Rows from block 13 of a small spectrogram enhancement model, named by matrix and row number. Each number is 128 + 32 x the weight over its row's rms, rounded and kept within 0 to 255. All counts start at 0. Numbers have three digits each.
After each channel's rows are labels from the 100 clips, of 14976, where the channel reaches its highest value: "strongest on" is what is common among them; "band" is the frequency band that holds the peak. Only what is clearly more common there than usual is listed. The data: drum patterns on synthesised drum kits. In brackets: how many of the 100.
# conv: 3x3 conv (model.decb.0.2.conv.weight, 192x192x3x3, each kernel summed), inputs 0-191

conv.153:130113126114214148084105090106134104109096131149000114107142139109154106124136170171020086163144084183153123147133134125141118124138136158147122149178112138155138122125048116150155151134134145117142083103103115121169085156166137149126060118139122122099120134120153118103166115105115133182116134133188102096175120128127147150160138108143181128181131129003139168132126143125150143113165079156053107151142142168109127136125154191146097107126150070078124154105084190183164105099137182091165106115132099152127065141112115174104137180137108079105172137168146122119118136121159122132
strongest on: mains hum (78)
band: 500 to 1000 Hz (76)

conv.104:096102103123129163080075093110127174071142118152050168124098173111128138127172108168092128147103059107179130169124118086102189145172083084157069121125167125066090091079101130130129133083138080144144151124096076097130097078156113155126159124115174115153162114102132102157144150128152190102071138055146076125076247136140168111066132137167167144130093129151159113088127145085127173148121124078075125170167053124113195116158112116130119137087125091116114114154081090120106126107133125165133174151108123128136139112184152130125167128119094134096129098168141140092134115145077110124
strongest on: thin (high-pass) (29)
band: 0 to 250 Hz (47)

conv.147:110076155086110124132078133121139107140159099083151097119109128165104116159136161156115116163136137148176130082083145109137103097103132038100098131059131142090116070111111111122045085094175100120152099102157088102151122107129143105125168087176134092077088078097094142097104053112134094170129114143135101139111193138120119105135117153120076079095148133117175174127060127146164094116179115159075147162166084154150103180128110115069106103076093102131121138122188080122138158117089125112122132118138202157152091127069075072119204140105104078058125094160121140110106150101141141112
strongest on: crash cymbal (55)
band: 4000 to 8000 Hz (52)

conv.22:099124154125161141111130138146115130140130110113136139058145145145200155168155153141088136179161119154143100125148135090134081158146153203152114166157107132149093102123123194168131164099088029050097132103151137154101170108097125130108110091139135135127139148163153082119118124143103174110175166118107116089172162097139158082158149121173120054137080114156194154128125112097080155117116176107147134118074121165108047120182122154107114154094084205135138085143078132080126090166101175098071139154087086136123074173154113162121180157138112131133177140146099101105094102159068088166
strongest on: thin (high-pass) (92); white noise (31)
band: 0 to 250 Hz (99)

conv.140:114133113106055087154140205120117132162149149108103126139155112144177143118165179117205112139176151118129167165131124131063102151148153121066140100111120216111178073181133115159122063115146129179136125191143136131095150086143120148121141105141161102116138166135129136160121080126078103109170108117149150129196082183169100159104077091131136155115154142076119139134109108162120254114140144119151167114096112177124124107179119110202108167125112178181185072129121090132086071103145120131118135140106134104147125103110082139114171122172127137107164133098146118146142197183116105131
strongest on: crash cymbal (83); clipping (30); text has "clipped" (30)
band: 4000 to 8000 Hz (57)

conv.146:046142112106097100150082158121131146180156156157163122147158107077163155144098160052212119110109159109114104147117146112149140186127085107117130123134092150134130109089184138103114079123127113119139170165118123162146139093151117211147155144147130132126099099181099122136136089153137151117129102125117104170092114103151108105134094155134097139114140101157128142121140157122111192125100114111213129112094183148126109097120088192201126160100093095130153172197152064130129145094119149122116121117132072055133161173140207078095149073226121129044122092107116173176093134125112130127
strongest on: crash cymbal (96); clipping (26); text has "clipped" (26)
band: 2000 to 4000 Hz (57)

conv.77:140146134161143135086144107052142155104118120109213127178133081147144108107144107142167160116134135106074134134155139137158081118131092086165133081109123160096163126175078168091079179110124098135117101120149119072124119119060108131100151054150140139163136102047099124190115157177143155128106166120151123079144114187180179125084114122199194130142166124135072143145111101120129086158119093123143106099111158152133185127125191110087126121092085154073151130129079064110099116159102087115134131161129103151124159197168102097120087076098149049121144140069132131159156100120080119160
strongest on: white noise (39)
band: 500 to 1000 Hz (48)

conv.36:118137123118069110111125110088100178088144125167167058118128131137162114099123027128156150133099065193180107127165212151109096105121113103118126087088182134121112092147150124173084142109087075105129147120153068112044147147108126146098132128148137111090088135119084120148133146119072161133126149081126162128153129139197151132130116153100111146085137139164148105102148101122073133121094195130125162120108181128126125087129150067116187127077202120112176166134087082108148130077079109188127116138159100146132179148120077126118088108081147097078123103157154150109156124136215094128
strongest on: white noise (54); thin (high-pass) (34)
band: 500 to 1000 Hz (43); 250 to 500 Hz (37)

conv.21:138115103103109107127106120071123110159158127125160092137131104177085134110113098155214144137113184133144132127163125144107125157133121143105086047132130152150173095110160137212139126146049134168192119092103170126128157109095147208106162056136131098124092165090146110145132122097123103144133086105113180146135099096122068145102084144105090134071093122087169084145129117148105101052180137109196131097170128181148160147111133160069129122127099116145061097141128088079070119168114121137159196094091107133051116107147124109139178143091158068156173130123171126118128109167164119114
strongest on: mains hum (97)
band: 250 to 500 Hz (100)

conv.84:079120147156146142164122146142075135089098161148197155156121127119107159168110123127133172091132030087159138138124140168101073115059054090134087083140112093062078129166098147131142145135152154108123172115145164154114121169121083105134205078167120144130117126140121145184098155095080170109075160116190108114120099119112072112114069130140166124109172152145136112171168158122125168136127140126173208135087124106081093100130063147114081145136121093156107119164132176124094094143116088135103089147119085116077152110189133083163160121094087111113085112095091148107160110104109054127
strongest on: white noise (79); thin (high-pass) (74)
band: 1000 to 2000 Hz (75)

conv.121:097125136150056115109118143113153131114120157086125098123145099100097117153111062129228105133106160100088194136105132060160114110150125118115110113087125147132131113134159104131143120117096134120130139151100087113111145098107178076079132160104149145130080145139116094139084073127137089122112114085171051154112127109115065162129093095084141123105094182148126140147138123109176144101101169122180085124137140121127115181093144136153183102085179138104124128120146081127083147150153024111177122150110136101107156079077146075111152083187128159216133050130175079129121179058110122086
strongest on: white noise (83); thin (high-pass) (44)
band: 1000 to 2000 Hz (66)

conv.56:126143160090102093127077174144158122137132121089067137152143086209142141107123141155106131168160104147089103155123121132121107147098172078163163116057126144119113072147108159141064100107120114123173120132115119106153156160097097169077135080108162107086126086135128135175139162156139143153127138097119135221058133156135097151133114171105139133114150153059122114143068134197173176173163149152104095154188151097118187171133143183135138194118158129118148126097172153154072083119158117114122131098145141133156171154109185114163169091140088127095081144158148185134170101085105224120
strongest on: mains hum (98)
band: 250 to 500 Hz (99)

conv.145:133118075208124165123130114184073096151111155103193184128039067157177117114105131128122161127071140134115134110144143084178108172133130120131103128185143119138139094121115177153112129106112148091112146140145152125167117156144152173152108109153087144177151087128120120133081134111139172081113161089191098092134102182132083167122155121108148072109168088192139159112135075120158136136081146132146082108124141105157160128098184110102171116111176115132123111166177158125159125171100163123199152211159108124106171156123125052133092113084141134097184137131159113074125055093077163101
strongest on: muffled (low-pass) (64); clap (56)
band: 2000 to 4000 Hz (100)

conv.40:147109142132122141164144119112175193095180154121032117126122125166125063069111115108201101124102126136122109117242188101194105145152133113102095122177139126145166099131169145153166184153122133104144113143166071128121155118123077120112138132085156061206117087093165145185140056131148109122141140189111165084157136076106136110114103134118116144131173129037111163147144145128135094120101173123131187108155132145126125140112194150138158228103109167134106113112108139126133149058146115122135135145065098119100117140096152157103160136151188127110132137163144131102160097120119132124
strongest on: white noise (81); thin (high-pass) (63)
band: 2000 to 4000 Hz (90)

conv.13:150155132156099085094083094143174088131127078127181111133179111184090168099095177094155116157133205067145084133182027159164153093094104168098111102094176116067121066131148154115146204132133080137167115102155111072127154143162094107099113132088156120206083100128132127113118127115087205136147088129138077149079135131155182124179120132107135102131104079137125129136112104147152096136088138134146165041098105108162125120135084149067085140128125123103162104151174094106137104127137171133110146124126066142135198114104153132116105161130146118151100128156126126073160101126144090092
strongest on: white noise (88); thin (high-pass) (60)
band: 2000 to 4000 Hz (89)

conv.100:111052142134165095167122121108173149136150118154117085143139141189181127119148117085128176125121089131168123100111135115081096156094156141113078105138061118132142107125125096144155074115107161156195157132146156068092143110150119135160154180122091159151150130164167107061092088082177127138041121075160144139192187146130159106132195150159128113096120109079139097124116116094147160107162150204158146134179103122034150115080120109133139146077093088088137078106107112131064090105125113114166182100151082113089072168150113113114121177133151077116162097120150119152089150103094138135
strongest on: muffled (low-pass) (95)
band: 2000 to 4000 Hz (99)

conv.68:160137148132147124062111167137111115113148113152116130143101054188146107096127045150193163097139149131114100118142138096130054135086145155132124069112206155188145152090097147110071085088136110098151185138098079097112184099141097145089138154149167114173125129140121098099109108131084128190089120155130170147093155151147188095141146111079079142115107112062119114108148112147132122164125170139178155130038139110151168149112130144137132116159098141145123084156108098161114086118082099170082088099114065148103090206133113143126115155100144094116108066100164146123164070146105068160
strongest on: mains hum (57)
band: 250 to 500 Hz (62); 0 to 250 Hz (30)

conv.162:117166117116075141070099150085159143149116084145098105150163110200143173180095137119147087126086134167154124102120129164109132152105139084143094079167101116142099122090151111149103118061101131104110140107125113141127151132113162133097094072106101124108057129190156098093141073139208098123121146085151112088111164141149134142163129121037134125153161150072099101117105190051207165135165102167140125106169151142116156159089082148130122116112141124141141157109101136096125067087146109188188126107122160098114104125097139085119074082109154047181158075102141167148083117111181149112
strongest on: mains hum (100)
band: 250 to 500 Hz (100)

conv.186:112157101076144142130139118170145115114120126134088117206138099160171123092116130145103141132125125164149193130071115102233104140146139113117113201127138122152127151187118151186102137168129128137113126099124102135164105106095157097112105077158115140137106126091136163121123073095106149176135174164087154177147101173200127131173091141128177169083164121113104084097062155160187141095132172157087087118090127127115152098059130124134111121088122108114157077164131154132115046120148132095124110082131102126171067134069131175139141143084153137122076157136137140204173138164056195108
strongest on: reverberation (72); text has "room" (72); text has "reverberant" (72); thin (high-pass) (31)
band: 2000 to 4000 Hz (59)

conv.144:110095182123097121181147115126077126112127173058171120121081140128123159108134119121219139136061115111108155097158114157059096114137138185173066090104159116139156103107170135130167173160149092135068138159142131089078146081098127119116152182129142141158133117089128134120136079145120117141135155088162093102103109149057173081152142160127185117084139141069103153117140121165077126133128154096110132104223189156095094135107154129133105210149135167169150112169142129082101143075118143094130065152146171159136080153125166112120141079129105082146095117143101127148127161118138030133
strongest on: crash cymbal (48); white noise (41); clipping (30)
band: 1000 to 2000 Hz (35)

conv.2:101100124142102124121120119142154113156128184181115146108132119042134143058070097112146107145174135137123144134143121173135127052134120165135134151113154151145156088083116113071206131125076094160151169118183169204172107163192151129138138151108161033151144086149127118161118082081122142105165137152076114092122040119155136118113091118123125143136138159073067132087149157170081107121121136175088143165114137124149137148183104130086141140147141084142086168092180151175106147123097095127085155127178118122078110143051134159140133126128145141099168118129115181171129180161108077091
strongest on: reverberation (63); text has "room" (63); text has "reverberant" (63); muffled (low-pass) (52)
band: 2000 to 4000 Hz (75)

conv.50:149080117109051129093054181128167145126108091067123151127137120129108114171123126126156164141170068168166115108159145170137151098130088165063108068158164121072109107137138134099061043124093119072119112166094157084126163136132163101160132090106162079188162122137079136082116054123098091123170162137144161049155125122097152116129106161124140089092171142087138183092121121126148191072090135175114103115086154108121144124115111107153068166085135143124094144112120125129114136156113101095090113103112138149156113131094133119069109166178108097080120081158119086141089125182110155087
strongest on: mains hum (58); crash cymbal (46)
band: 250 to 500 Hz (57)

conv.58:184109160095145151168149149105133206106130133184088154074168133222108153205178143144149160118149137105148063116158109108184116118125096114084133138100109178151159144105085135161155173143143086144169083091130177089110141113134108183130153208124074161092189118130125062174091119118130164176090175117100127156095151096053156126101205104120107125134155135119075108130106123095138161114104142106149115128161093145108226068109136165128124123156131123101135100177150095157136131132113103112139174153144122107083131139155121148168123120205143149114138142122159172135122098161155087128
strongest on: muffled (low-pass) (100); text has "noise" (34)
band: 4000 to 8000 Hz (100)

conv.14:137155075197130156138071208116151073200153094142084107130097155116198199118163022092175097124140161176134131168151129101169157122130144132133196146140151119119141131124167163111032126162119131164171086200115166105096154126163152151115116175145135107114127183173118138095087123108125143121138142138156105118088118151114110123159143148150150128110102141150115168102152152063141206158130099114166122135118161108134127125115124109176111196086116172152068128105129109157150114133115153164134122124152069118148090101093114077075107096168100180136169135134153133171129147071086129124
strongest on: crash cymbal (64); white noise (46)
band: 4000 to 8000 Hz (72)

conv.70:144098097092145138084084123090152110129131148093098086079178119181178077135125141125125105107115115155166188153093122174154083118162140095101131090129149132096105153093104110131062073158132107123153139067115083144113124128116082178146093153114102185161124113137177171077150121126078104149044114125182205133095132137192081138169088155163099159156169160085080126105094127086130091087190149151087165115109136124109119149149086166106121098149129111059154142111149137117166114130181162198131142145113152166160137096070116145119138121097092090029121132159118186132120130113127112080
strongest on: mains hum (97)
band: 1000 to 2000 Hz (100)

conv.78:150119121100013162140122149101130088153150090132156137119136109182132093195073063149208107131115226123128175105142106103203110127110148157112121058143130138154121091084171132208094218186110094098101141132117110126062161098149169129105090141095121095112063112153165141066099114093122123165131162085137133153102153130081104123109157127140103117106137119148117161153098114097104119139126091143155100118140115161118101125113144086106143063109176160108165141116155095094159184144140086103078169126125144132129145074094165166152120170129089108133091125165083099139149130114109100131
strongest on: white noise (58); pink noise (38)
band: 2000 to 4000 Hz (53); 1000 to 2000 Hz (35)

conv.7:143077143170151132148067157125172126148139152138000160116078163171150173152109139132081124156132088153098172125112107148144102112083133137135126125161105119147150104121085114111112109112155149135176122111119135136116131162118130148138047147114089108084143153124166100139186154143123118182111145133143141174129140154187151121118107137123125187172118159048085117172174094125161146100171156207077115188136101144151152108127128141131127118113147134102063104062123164122118098104118107171133071147075086133107047131132077125106129143107146107115137133150158155140128146135136184105
strongest on: mains hum (42)
band: 500 to 1000 Hz (46)

conv.57:121130085107115098154140079095136178094098118109128073114091107190155151142129171102116163106142125169122061075087080147066151114114122064180117119077129143176104065089165118097125081131111072135196107096109124169106088167134098161099122138151147170102114135102137142148135169160117138184126149136146152176046144126096148153171124131121100091074173117108111169052152141088143094200128123155117132138172146112125133134149134146133120135083104182103119142094147143135136154077076146103134116140113092076101116136087186122113053098111144116160191222188152153113143126088126163135
strongest on: mains hum (95)
band: 500 to 1000 Hz (95)

conv.101:124170143081059190100124125126136164124130163105155127112144151135127110103140133099000153096069194167109106141166165129159142132194091117142119103102108119132110104147012177189068151149157116086104158147133089148132104091158099109149168119084177168173116120128153116051123091082104120149170162171140125148130151115140154144111158142100147121091182152115106102107081144120113176112126150105136130140116129170106138156130114115162050157142133127141142125093161074110158129100124161157127175112080160101098161118122117123108128110115199092071139101096117151124149157092112139127
strongest on: thin (high-pass) (76); white noise (60); pink noise (26)
band: 2000 to 4000 Hz (74)

conv.73:157112087114118131139127139143114136116156097200085076082057052149128146092119116112083138153122105133120155168194145109130107168093159119120160142131154145144117052100135113121098156095120140110155149138162123094114132088121139137088096125146156159122123192122185103093168160123084144108156137068066123159013081127118122110097152158039127188112199166107099151109084108121108135128106108144113133159105094161108193127143133082112123093074145164146196108152116161131094091140077078170152157122081090164077143116120118153162142148168134098176133110177143157137174127180088146133
strongest on: thin (high-pass) (44)
band: 500 to 1000 Hz (98)

conv.24:115113127149115120089093120121161115131170099136129120117175145163162116140121110123163181157150112124163062099144116119133084078133068138122115071133154114151156156108087143209169117159129083110119131099104130075164109122164132146148122089190101143143128090154138087112122082151041152112132156075120116078061113155120117104167105122094121124137163118147148157139077084099148141076117186166129109150062110141140076132134097130136082115087169131145132150108149142151069220102102042158160133166096107149184138118073106168080103089111123110135162085111110176097072098131048060108
strongest on: thin (high-pass) (35); one drop (33)
band: 0 to 250 Hz (99)

conv.63:079099116123101133138099183099113114147183145093071086141092135205122148098155039149153138076090150158105075127084100140151131116148135165146099072105147113158145161104090087137122096115124108087161161123188089095078182095114141168115128110122194129107131181159135089102149089143152087158141077165138140150114107150153095115114097102158140162175071111076100172142141149127078188184148140172167114105104094097120138154128187144116113091139089086094151123125063140084129175133101117044116025160102150090120132141169132120107105178099135155089139110105116154111143112114122091104
strongest on: crash cymbal (64); clap (53); muffled (low-pass) (29)
band: 2000 to 4000 Hz (71)

conv.123:134050100135155095130102158147148118074099125068069131112150134125089148093177144148017144139172092116107157093115126132209106063096152122137113119145170103145130121129117142095045112104133104140151131095156106111132153177078127143099062140150080120155060150134151084117052092127093159062084128127112138076173156069170136095144154111133118148057160129151143103178100107100127121130130109153162171073128105156107115139118137110120109109146137169121104136190102134122135101101094156139166079099101099116151108100122098106120088098169140124156167082129134087142127080206154060122
strongest on: mains hum (98)
band: 250 to 500 Hz (100)

conv.182:099120129122148118121128078152167143130164116132199107160080119159098144082113154142168151139107116124170167128132144105169124099130083146155120203084100101076077134140124098128063069135161166076135123135082141074128135146098116143137133066141118111153137098141133116094105129142150156047078124200082099222084159150183174172153118130105135116109096125123153097137146156115171117149095125123135167177136126108128173107182149131087181129100189163085147140161128114142138140150189178164159113148149127139186170193159149088119119191107150138118105130128167152117138107124250152129
strongest on: crash cymbal (57); clipping (30); text has "clipped" (30); tempo: 70 to 80 bpm (29)
band: 2000 to 4000 Hz (84)

conv.27:136225124101072066123098167085092133153170056146108094100079100129137160114134132134085151158087070112150041104102103146132073190126112094166124143131150172165077125116110149135069118101164105106099130117133076146080176151073087152057166086172103120098161111092120082139094133096141130164140123090088106079150158136134085142127108176079104179141177112127141131137123185139142084100087177120083108149174129189155106155077156122107123081135104092114116108071194148134143116152131119091148094144110127141152100119100101138116109075132102143153111142158082124072106151109167104122
strongest on: mains hum (67)
band: 500 to 1000 Hz (66)

conv.88:074114118129078164142138161093130158155212153136128133139153116124049190102165127156114087075106101167124119137165132079084136124159159110110075076121108114142111090165188124115139191141091139099130116161103138189114174156095115095179166134127154135118104118138172131150154095152160125151117168099138142091137152112130097105151140123090123168127154129089154119136094054141121104115133125205191103114059107092123079103094164119171137186131149124111144131097190129170089162119144107062078151142153161178082144166151162161139167167146077173032099087126141141117126148156194136107
strongest on: crash cymbal (51); white noise (41); clipping (38); text has "clipped" (38)
band: 2000 to 4000 Hz (77)

conv.71:068109110085063139129123135128124118129112101105163146102139120106187136069072132179064141156127092120087187117145171137135104149146126192166116165145131119210151121125071143157116132109138066171161111142123121147087090149130122166108114123042132170091138146106120107123123095072156112131136069100113083143174071097165060140135105163147142121185111131118090130083100118141117131118098209164137153059115066195129169152147143142129122078140124155112141122147059151120115064200156103129170126120179174077140142135124116162100094151163123102151091094083127099165106076130134129161
strongest on: reverberation (73); text has "room" (73); text has "reverberant" (73)
band: 2000 to 4000 Hz (69)

conv.157:079114115177127119185140070179151170101110098116198098118111132140121087138052194141197167105119085103107114117108202097121048163122117141083166152086132104129171152120096108174153103180105185119101112074138139086156126171096102121143178147109137123119121104144114101164127103126113189109074126092115159124088126179154144094125167155109141092105122080071095134188084169130153057132164148129173192157159082135142118140121119111134154184068131112116146123152149140102126143096143112166130103076139171063105116133117135123162130140080108131105140127123094103130064179174072101153
strongest on: thin (high-pass) (81); white noise (72)
band: 1000 to 2000 Hz (71)

conv.0:112148145100132044153133113140137174121122152142226088133089106145174156127138084159000120156106112113144135137101159101133109127101151144135122137104113103117098134161032100114130082100130103160131151047135127101119121120152144156095098118161086100047093074122123145086148134141194116120105096127141167148121087140151183112168168072143143141187117112093136116120073127103122107148096144148152138123187121094146120111117139168108150139110125156139122123177103071120093164169185121131174203157131150110110173122117120125118114168112118180090155090110108142140097153144108085118
strongest on: mains hum (86)
band: 0 to 250 Hz (90)

conv.156:102093180175128144114180161122147171129173113117078109122098112135133142172149138155149113111139143101082165128176144126132114143150105187116140108143143127132066093092141177170146151101139118095082109146119077143135118148112081119135120123106142092116125148069113141155105108140141127150162111134115131159115090122041187124180165085167162163145144140065108105111150115111140132135131094196153109157083090048158167108124167063154173180139156114088187154112100145099061113150156091172116153168114136224153042174098146114109160105145094132036131122080146143167120148160110148063
strongest on: white noise (67); thin (high-pass) (30)
band: 2000 to 4000 Hz (59)

conv.190:127137121134119194129157196182110147118126134138191151166146119172097122123154110090156097135135116158145093131081188104144092175202116139095189166159082096160126125179150146145157073147094159130113111129129134164177154116111109161189092067179086130168158174133057171124104120116134108119091112099112145126148155102146137135124122127152118124106099169177163136074140163126102206165107106102187138074168168084095152129100087144142159118116129150089082119138150096123109161149103146111159115110169118117152145082169100141105186034158137109111137114113155145228118120118059150181
strongest on: crash cymbal (86); closed hi-hat (62); clipping (25)
band: 2000 to 4000 Hz (64)

conv.98:120170113069122083199131104171154147076116129117148097111141092152083123157102112140211146098134187118130156116115148114125133066132111139122114187145136144088148159114161053125102141102141103107127155046132113177143115102138102103098130148136122164108097183090123156112096142088105175083101086129143093217089192110163129165134142138094100106092126115088108088087135130105178074178102119131155128114127101105122064147149169082068095141105127114164123087094117050102126103173155143102019140103126089147096161107131171140179157083066096161113144145111108142138123111134169139140
strongest on: white noise (59); pink noise (34)
band: 500 to 1000 Hz (37); 1000 to 2000 Hz (36)

conv.181:137113135062140138135150168156113139107106109116141064124118130095128109121211135135195144054141127140117130100124180191139093141130116152119096127127114131109052122152194143130000153142119049104074111131093104082113112156118029057126113110122099132173132137099141099126117154131149127136060115150136140104093141098104145148134124129071113060093076078127127105116108097062173134135163105129171140116111111121138116084100146065132094066101126081100166101099102112132149096142138139136089108094141143155157146186151085145177140115093081125121075171113126137126103109151165105137
strongest on: white noise (44); clipping (26); text has "clipped" (26)
band: 2000 to 4000 Hz (50)